A small image FSQ autoencoder, trained from scratch: decoder norm batchnorm.
Rows from block 8 of the encoder of a small image FSQ autoencoder, named by matrix and row number. Rows with one number belong to one channel. Each number is 128 + 24 x the weight over its row's rms, rounded and kept within 0 to 255. All counts start at 0. Numbers have three digits each.
After each channel's rows are labels from the 100 images, of 14976, where the channel reaches its highest value: "peak at" is the part of the image that holds the peak; "colour at peak" is the nearest of a few named colours to the mean colour under the peak. Only what is clearly more common there than usual is listed. The data: rendered scenes of coloured solids on a plain floor.
# convs1: 3x3 conv (encoder.blocks.8.convs.1.weight, 384x384x3x3, each kernel summed), inputs 256-383
# convs2: expand pointwise conv (encoder.blocks.8.convs.2.weight, 1536x384x1x1, transposed), outputs 220-329

convs1.247:111119115101110139128232136119140113152111128130147121114160111114165141134134137126145132125095099147141143118118114096148121120114141119131114174115131145128116182120137110134167108120121107116213224108135133130145103119235123138207129119144143110126121125131145103112141127105108116162141135123135110134123139160104137118105113127103152124148185178129133128121116161122111148102116
convs2.247:124124138131146155127164121122108137129160136143122120129139128140123089125162119108150157149139137141115130134153119000117111141168130152102139115125141140148134137136119107131130114123164132139138115129155144147106115125106106185097129148160054124178145128128124102144144041121146158130104124135145119150130128102143123149136113
peak at: top left
colour at peak: pink

convs1.288:114128128118082128127172124130112132158093111133132126134153096121153134135118151170157135156109083119137120150133141095132136134099148117132127165110115130126109157138128166141160110132119165105196164126157119134133124156185111134180115144133127137113133109093180108122156117126152110146149128116132123120129132191128116110139107130132175121105205195135125127117112166103145172135141
convs2.288:135144118107137084147154139112098157163120143149149083178137098133114136160170144125114113141135119123116111144124106000137145142108132122105130124152114114110104121134078128143116137173087116117107119118144136132149148142140153124130135129133096134125152111145131145101129049126133121128109125142122138137127102109159137137134097
peak at: bottom right
colour at peak: pink

convs1.255:144121116100091140124187114154117099158130161128137112109142176125196143117124097109165139143121122150129137137124110136083139091132156123131150155118107138084146143131117141122139103111117082114217199110108147174111132143211136143176109177148120129106084105103137120130141129119136124181144144098136129082098137176128119134112156125111136112119204183128130154110123152136135192142137
convs2.255:136134121119154073169148148138120119146147144111127121133144114110147153110155173121116096107131131126164144105151116000149145134130128123125155127167143126160124126115120099148164160102151115096123126123125083137133078122138098137120068136171099119157155119131101079109145051162165095106144160131106106114173143147112122106137136
peak at: bottom left
colour at peak: pink

convs1.6:121142114120077138129230115139128130123140132122142110131147146140184130123123100113120121148098111123141130129124147135102115117133142098127114153107131136124155165117140129120144115133099129105206205124131134144129127169147145122174102128148127140121131104132125137127153136131126103195119098154148141135122133154171136126107114123145148112109161141132121148139132139117125166116084
convs2.6:122121143155132117111112127107113154114148139158139175127170127160130138137104128135147127102137130109149131156132129000124070130149136149117163098119134139139171138104095139111100113132152162118145146124119146111132158139088132112150135161133109146125116124143135154138112052137121109125120139174106146097119114123138138113143115
peak at: bottom left
colour at peak: pink

convs1.244:121163143122175155120132161126118146158136191112134124126079140116072131082146138133123154119142139102117136163123120123077140128138119124135157109112118121139128124165135124131128116135153142141102163117105094154130103150088142118124150118100137197132143138148086139136141118102132154163107168150085136128122117158142129130121106111097112168148145127111122114142139149122148111092147
convs2.244:138118165103139118132178080116098132116110129133108140123112142089144119124119088158150104097080142147094146132114124255115143105188123139149092114135156140107157112095169120149112169136098104105155096110118157115095141099155107127131132113131160145130144103113133136162127119137113128125139154107150138108117130089157094115143170
peak at: top left; top centre
colour at peak: pink

convs1.145:125150165138142132170104118148101097156124158153103120153073110112077134096145107130095156144127137101103150126141109150111107115137154157102134226112126147138127139119133098139108118144166142110092101145127133122101094232099106052183145094127124130113126137109098127124125141167117110131121080144137137139158140165129133142100090171109163130139131118147115111108121137128127114143117
convs2.145:133114111124138128154145129147087152133113127128098118125096074136087110141136105139093103149120090123143159104115104200107128172118103116127116141145150080130086110095172149118125133124107130146122139109142116140126124120131097070146152150109122110128161132139155121113142133086115094148142097133121185126171112125147123083159129
peak at: bottom left
colour at peak: pink

convs1.95:105147104135139103121138146125132139126184136103099129123116102121112107127156124152078110114120140139137113104118116088124104127125100156114124107157116151139109150148105105136179132152117088104146136119131112111154137180124124137164099099150085105117103164095202104136132118146082109182113129135129103151094112147117116074119125126154157135177048149118108164109121156149146128112145
convs2.95:129132159202107120110081152124154078120154098128133107151127166175123125143149144140098166149125127139123142162171118188142202121107117132131135112132143103121153129140114132118151111091139126160161103118137116136163081152182124105082120089102133104149108096082104089130136140107135106135126142113119113123181153104130138159128137
peak at: bottom left
colour at peak: pink

convs1.71:114126136117116140143214142174100108218150157119130108112101165157147136099106124124112128134107094122153134135128131116065106143159115109135092105128110167155126173132123110118163125137105126148207206136077117132115128180149153118176133137125137141101141130132119139095123137136119143172116195146162113106100134140157089113125154101086132128144200160139141181117126160127141130117080
convs2.71:144126100134143114138154128144180128120154145156144102133116160130125103110107145165152136110127126127112117126119150000129127152145153142110105095166111138135111116107107143091120122147116121109122123108089122179126141135117155125138133154129095182166167100086150161144152101158125118156144105124136135192098124126157137140130172
peak at: top left; middle left
colour at peak: pink